config = dict(
    encoder_arch='resnet_bottleneck',
    image_size=40,
    crop_scale_min=0.8,
    fusion_encoder_width=256,
    fusion_encoder_qk_norm=False,
    residual_init='none',
    beta1=0.85,
    beta2=0.95,
    final_lr_fraction=0.1,
    weight_decay=0.1,
)
Rows from block 5 of the image encoder of a small image-text matching model, named by matrix and row number. Rows with one number belong to one channel. Each number is 128 + 24 x the weight over its row's rms, rounded and kept within 0 to 255. All counts start at 0. Numbers have three digits each. After the name is the row's rms in percent of the matrix's.
After each channel's rows are labels from the 100 images, of 14848, where the channel reaches its highest value: "responds to" is what is common among them. Only what is clearly more common there than usual is listed. The data: rendered made-up planets.
# convs1: 3x3 conv (encoder.blocks.5.convs.1.weight, 64x64x3x3, each kernel summed), inputs 0-63
# convs2: expand pointwise conv (encoder.blocks.5.convs.2.weight, 256x64x1x1, transposed), outputs 0-63

convs1.59 124:098085112090139140118128082102133135119100086117076117129109118084100115129121113133127084135093113122122104102084115127112127124108094090112114135084104101123134092131137132084107117116119085
convs2.59 076:084160114136115180109155103132167125146147172140146104142157131135109124127140165140156164142111120099132122122145148119114130162167098105143128136137170130142163156124089130173154161151159093
responds to: glowing rim

convs1.8 172:097078119076127132118135103097130125127116077143075132124101129072093132124132135129126087130101126138132127134080126121133126135106084087130101128095131102136124092134127126084130135132135074
convs2.8 066:103138081170175137154176084141124093134191133152159161135170110142131130105131146113111164096121131102146117106166111137137166127149099074127144161132152096137135187104102171117140150137094124
responds to: ocean world; rings

convs1.2 184:089079116085131124115126107097131131122109078134083133127107120077095127125134133132127079125103123131130123130079118124133128129109086086131104130085125098128131077129128132085124132128130075
convs2.2 078:097130085134165165120161132134149111130181147153130126090115121120137147120156146123104151142112135099149135138147148124142148096096113085137132163182114129108104137129132136133160145127161108
responds to: ocean world; rings

convs1.39 139:104078123098130129127141083117125125114108083129091128123124124075111133138133123130126087131108106139124124105063131139111126144117095079119131128076112116108137087120129129078101110122139080
convs2.39 073:108166120125115100103103161133117112151167118128189146122167096148101147097146148132123149126090101159173136107147128154109092162132080163148102154163170105094177170138098178176160136138104120
responds to: rings; banded gas giant

convs1.7 086:154154165170143135154153151167145151139151166143178133145164146159173135148142117151143156148162121136127135116154163154123145137166166149133163138157144157116147158147137144154138132122142163
convs2.7 127:123129117118155117076149133120144120103145119154116139077129124122142112122121146110130140126140125124176148108120092139099139136122084144114081126132104149079119137134131133151115117161130125
responds to: cracked ice world; gibbous

convs1.41 113:096092095088125126099129101084131128120108092156089148125084131089088132113139135124131096122083137134152123155100107105146122133093093101153082130111130092142128098131129126099142152143134095
convs2.41 079:106134116165142146114172117098112141118179118135141132127160142128160107111092168124100173146179109106150147109153131105099160133149129140116184135140100128110103130134115137110155168164130167
responds to: ocean world; rings

convs1.38 167:089084113082135125112132092095136131120101081139086137128102133075096128122131125129131080124094135129137122132082116125130130126108095086132106136092122092126137086123131133082134136122127081
convs2.38 074:125147143163166121116141130094161128108173156177141128083141125128141133138096121132116132148137112127098114131130158125098098103142126076105141198155148086140112137154097126115149151177164127
responds to: ocean world; rings

convs1.50 073:108123087114161114087092114100159158133147113093105108157112103114110082126105100157141103114100127097110101104119087115110139101102102118110100157105107098098150106109154164115125106109118114
convs2.50 082:134135143124148150106147117157139117116152177119136151133137138123134122110149141159137146202105133130116136126159153133152141150150125141175151141119166105116156180137141120126077128123123118
responds to: cracked ice world; crescent

convs1.46 188:095072119090124124121132100103122124123120077127087134124113126071108130125134131126122085127118120134127130130071128125127126134119093078132116124081131104126128081125123125070128129128136071
convs2.46 073:159149129154114124104140145118154112119150136144157161087153152156102099124130189087094149092153116125093100145171095106105156112135138139141120170158127139138170144114111115188116083146116137
responds to: ocean world; rings

convs1.27 081:090112088102160123082105099092153157139131099111101111154109123111091098125101116143140095124087133099101100121112098116122144111100098112116093151105108090102144096118153153112136106110112107
convs2.27 087:118145162129119131150132107165129127159142157143128124116132150137103114113123177139117126204160146114127121114164119115162184143130141144185103119138170157157147142166129131131096146149178109
responds to: cracked ice world; crescent

convs1.5 074:096094095096153122099110099091147147129129092113092112147104120103089103128106119148140097135092126109107103106108105126115133126086093092109102154099108095108147097116155144105136109095118095
convs2.5 094:120109130160124145121153161162140146162134176160151141122115125108098113123117166155128129206117147092126148086142132114134206144156120121169117115139135151165131128145131152133144163131190150
responds to: cracked ice world

convs1.12 091:157162160159136142155126163159151148160165155115165140146165131160153124165142139144150163143152119142120141116158148144118155167145162160119161134159150156113155159122143140157146122118156167
convs2.12 127:098125111093147108102137133113148081122149124139119120089124103145127103107113137136144117124119125134148168138144118131100109113108109160126103103145132156106099123136131126147107151158120125
responds to: cracked ice world; gibbous

convs1.32 091:108103086097108111092117099097112100102091096114100131113097117106098105130120138099104089103103137111127130138096095090138103123090093111142097102103143105139107093100102104106110138134121101
convs2.32 091:108106120144142128135129121151146099101154175135138157147126104109149107124102161139129179146169143091120114084130128105136137125109114107124110170140133106115116170153109119173127149132148118
responds to: ocean world; rings

convs1.44 079:099094109098151135105124103102153144128126081104088102147112127089098115142111113147136099131092121111112108105098119137115142121107093091105110150094105093100158095115156146095125102095114091
convs2.44 087:131152116108138167102152126121121128176161181156110134124127112107120155140136127169173140165159164081119167097145151153127175183125148142163115117158167165155165127147100168141137142146176107
responds to: cracked ice world; crescent

convs1.37 075:102098099096168124098110096100153159139127089111099104159105128109102110132103115150149100125088128106103096110104110130114144116104100101111100161100104095103152098112158161110136106106114109
convs2.37 087:110157169147115175152142161150126172139136187159152100150163162128094116117158127129148117185142161123149113114133153142176182181118128139146134124147166131119148133114140125169105145159171136
responds to: cracked ice world; crescent

convs1.22 083:102098094098155118096112100098150149130128099106095111147100119099087112128096119148140092124091132118106100106106101134117138119103100098110094154101103092094160103122149153105135103104111094
convs2.22 088:110131162117156144142135134128142170128105171159144086142149152116136118146131153126132116193124156105103145097161143109123172178155111116136108131101161117114145136138147132121126162122169103
responds to: cracked ice world; crescent

convs1.58 052:160148149153103110149155141155095098087170154110151137092152123151135125147137121092108161113145139140132155100158154129112096140142131149112150107138144173141110159110099093142084112122177150
convs2.58 103:153108094121122105093139114118106099128135133139141141105114128146139117124124120092156127140073124159150148127127097153095133149111101138113147092175098134093088127160125137161091161112108157
responds to: cracked ice world; gibbous

convs1.54 075:157158158154146130159130155159143153147172162119167139138151134156160120149151121134157161135154114149119133089154152156109142134154162154118163147156154155100151166127140143148154115111164162
convs2.54 112:133104120102128117107137119097111070103152128130103116069126126123150098081105133094165129118092091139145125122140086157095144099097068124121128134154143119056127124152116168156132125142102111
responds to: cracked ice world; gibbous

convs1.21 083:094100093098155127089121108102148159145128100109102104153108118103103098136106111148139097131090129111102097101107096129115152118106098110107099151102098087092153094127147156103137105108116102
convs2.21 088:109145122111111164114135133164150140159108191125137108153113169091103157154155151157119128187155119122135132100129119122129195158164155100178116148135170126116157176134155133151124154136170118
responds to: cracked ice world; crescent

convs1.6 058:170156141169116113165125146157114110110163178108164113114152130158155123128121125108129174114143122142119150092159150151110126113157161157137169118128142171099140173108108116145135108121154160
convs2.6 105:109092113099137129101104116101078128087145152125122138119144129119147091100115118104144111116083098157154135074135100168104118096124090152126129149132129128093119107137122171124113149163109146
responds to: cracked ice world; gibbous

convs1.40 082:098099107106160129101127096104153152140129095104094110155115125098111114123109101154138099124097117120109102091098119138108152121119098098116109159097100091097153094127157159091131099106101095
convs2.40 081:098148118118154143151160153166143144177121182145157139115173167107090110121118140150153115183097112139133138122119121147155190188144137148167146149104165140145116133121107120133102138155157096
responds to: cracked ice world; crescent

convs1.36 103:156156131147152136139130149140161170164173160127156162168137130164139124152156125157171152137137157143151143138160118141135170139131142155146138158158162146118167154136162160158140132126140161
convs2.36 126:114109112107112111121155100128143096083131140154121120099098101138154107094080161101158151142118099106133164112094093121114127140110099147105107114148132146105107119145142154142121142133126095
responds to: cracked ice world; gibbous

convs1.53 094:099096090099138123090116093103143141135115093099097115142106114096100098124111107133133087124093128113104097099091095116114135112102091101117100146098109095096149089131145140101124105115109099
convs2.53 081:127159153142136120099176151165123127127145159135134097118160168153082111135106179134148138156136139105100123133139151100122145127102118157142086163114123162158149175101100144129138138175164127
responds to: glowing rim; full

convs1.10 079:114102091103146093103088094117149145139120100088106130142108089107104076135123109148142111086094108111125105116108094099115137098116113113112114151104116097088152107089151146113131114097129102
convs2.10 083:110106162134136171095139157148093165152161138167102128112152121148136113123113153122142123149114161154095152105128145113120160129112156123125130157162167112151121178174152136137094116138171156
responds to: cracked ice world; half lit

convs1.51 098:112084097102115106109127095087112108122104094114086157120106128089085121139145149111119103118084126141129124159094103102147115135115098098145099116101152084141114088125116113112153151147141094
convs2.51 079:116105131152146129110163133114130128097198159116117152121134110134157095112085134102116169144149112094128142117139100100106122123129138126138144185178116150153110122138159108117109135132154151
responds to: ocean world; rings

convs1.20 082:153152165159137135170160147162143144147153165136175140143163153162165138146158136134128158135158120146125149115153166173126132144146167150124165139152150163108134158134130132155143120128155163
convs2.20 117:102121133118158095098128130119113075086140144137118132076143134148160124120123129125150134141101116151179151096120090168087131102092118151131095122133124137067121134123119176135098120127130125
responds to: cracked ice world; gibbous

convs1.1 164:092088108083127127106129098093131124116110085143083129124093129077097129117118129127126081127093135118131122137082116115133122125099092093139093130099128097133126088126129126079120137127120079
convs2.1 075:142161077153180104145133141100147110133180128197130081119128099093136144132091190133093160127155131094091163125153127147122149138168107119151111191179123136108117145107099125164134125196127118
responds to: ocean world; rings

convs1.57 158:089071117086131122117128099094129132125117083129088141127107127071105132124140135131130078129106124144134126135079123123135130139116097081135103128087131093131132083129130129083141138134138079
convs2.57 079:155160108171158151119118137126164144105188114149145157147127120155131149106111150110151125149103086137131151138167123151141117137128142140156128169151152126131135145087167149136132113176095116
responds to: ocean world; rings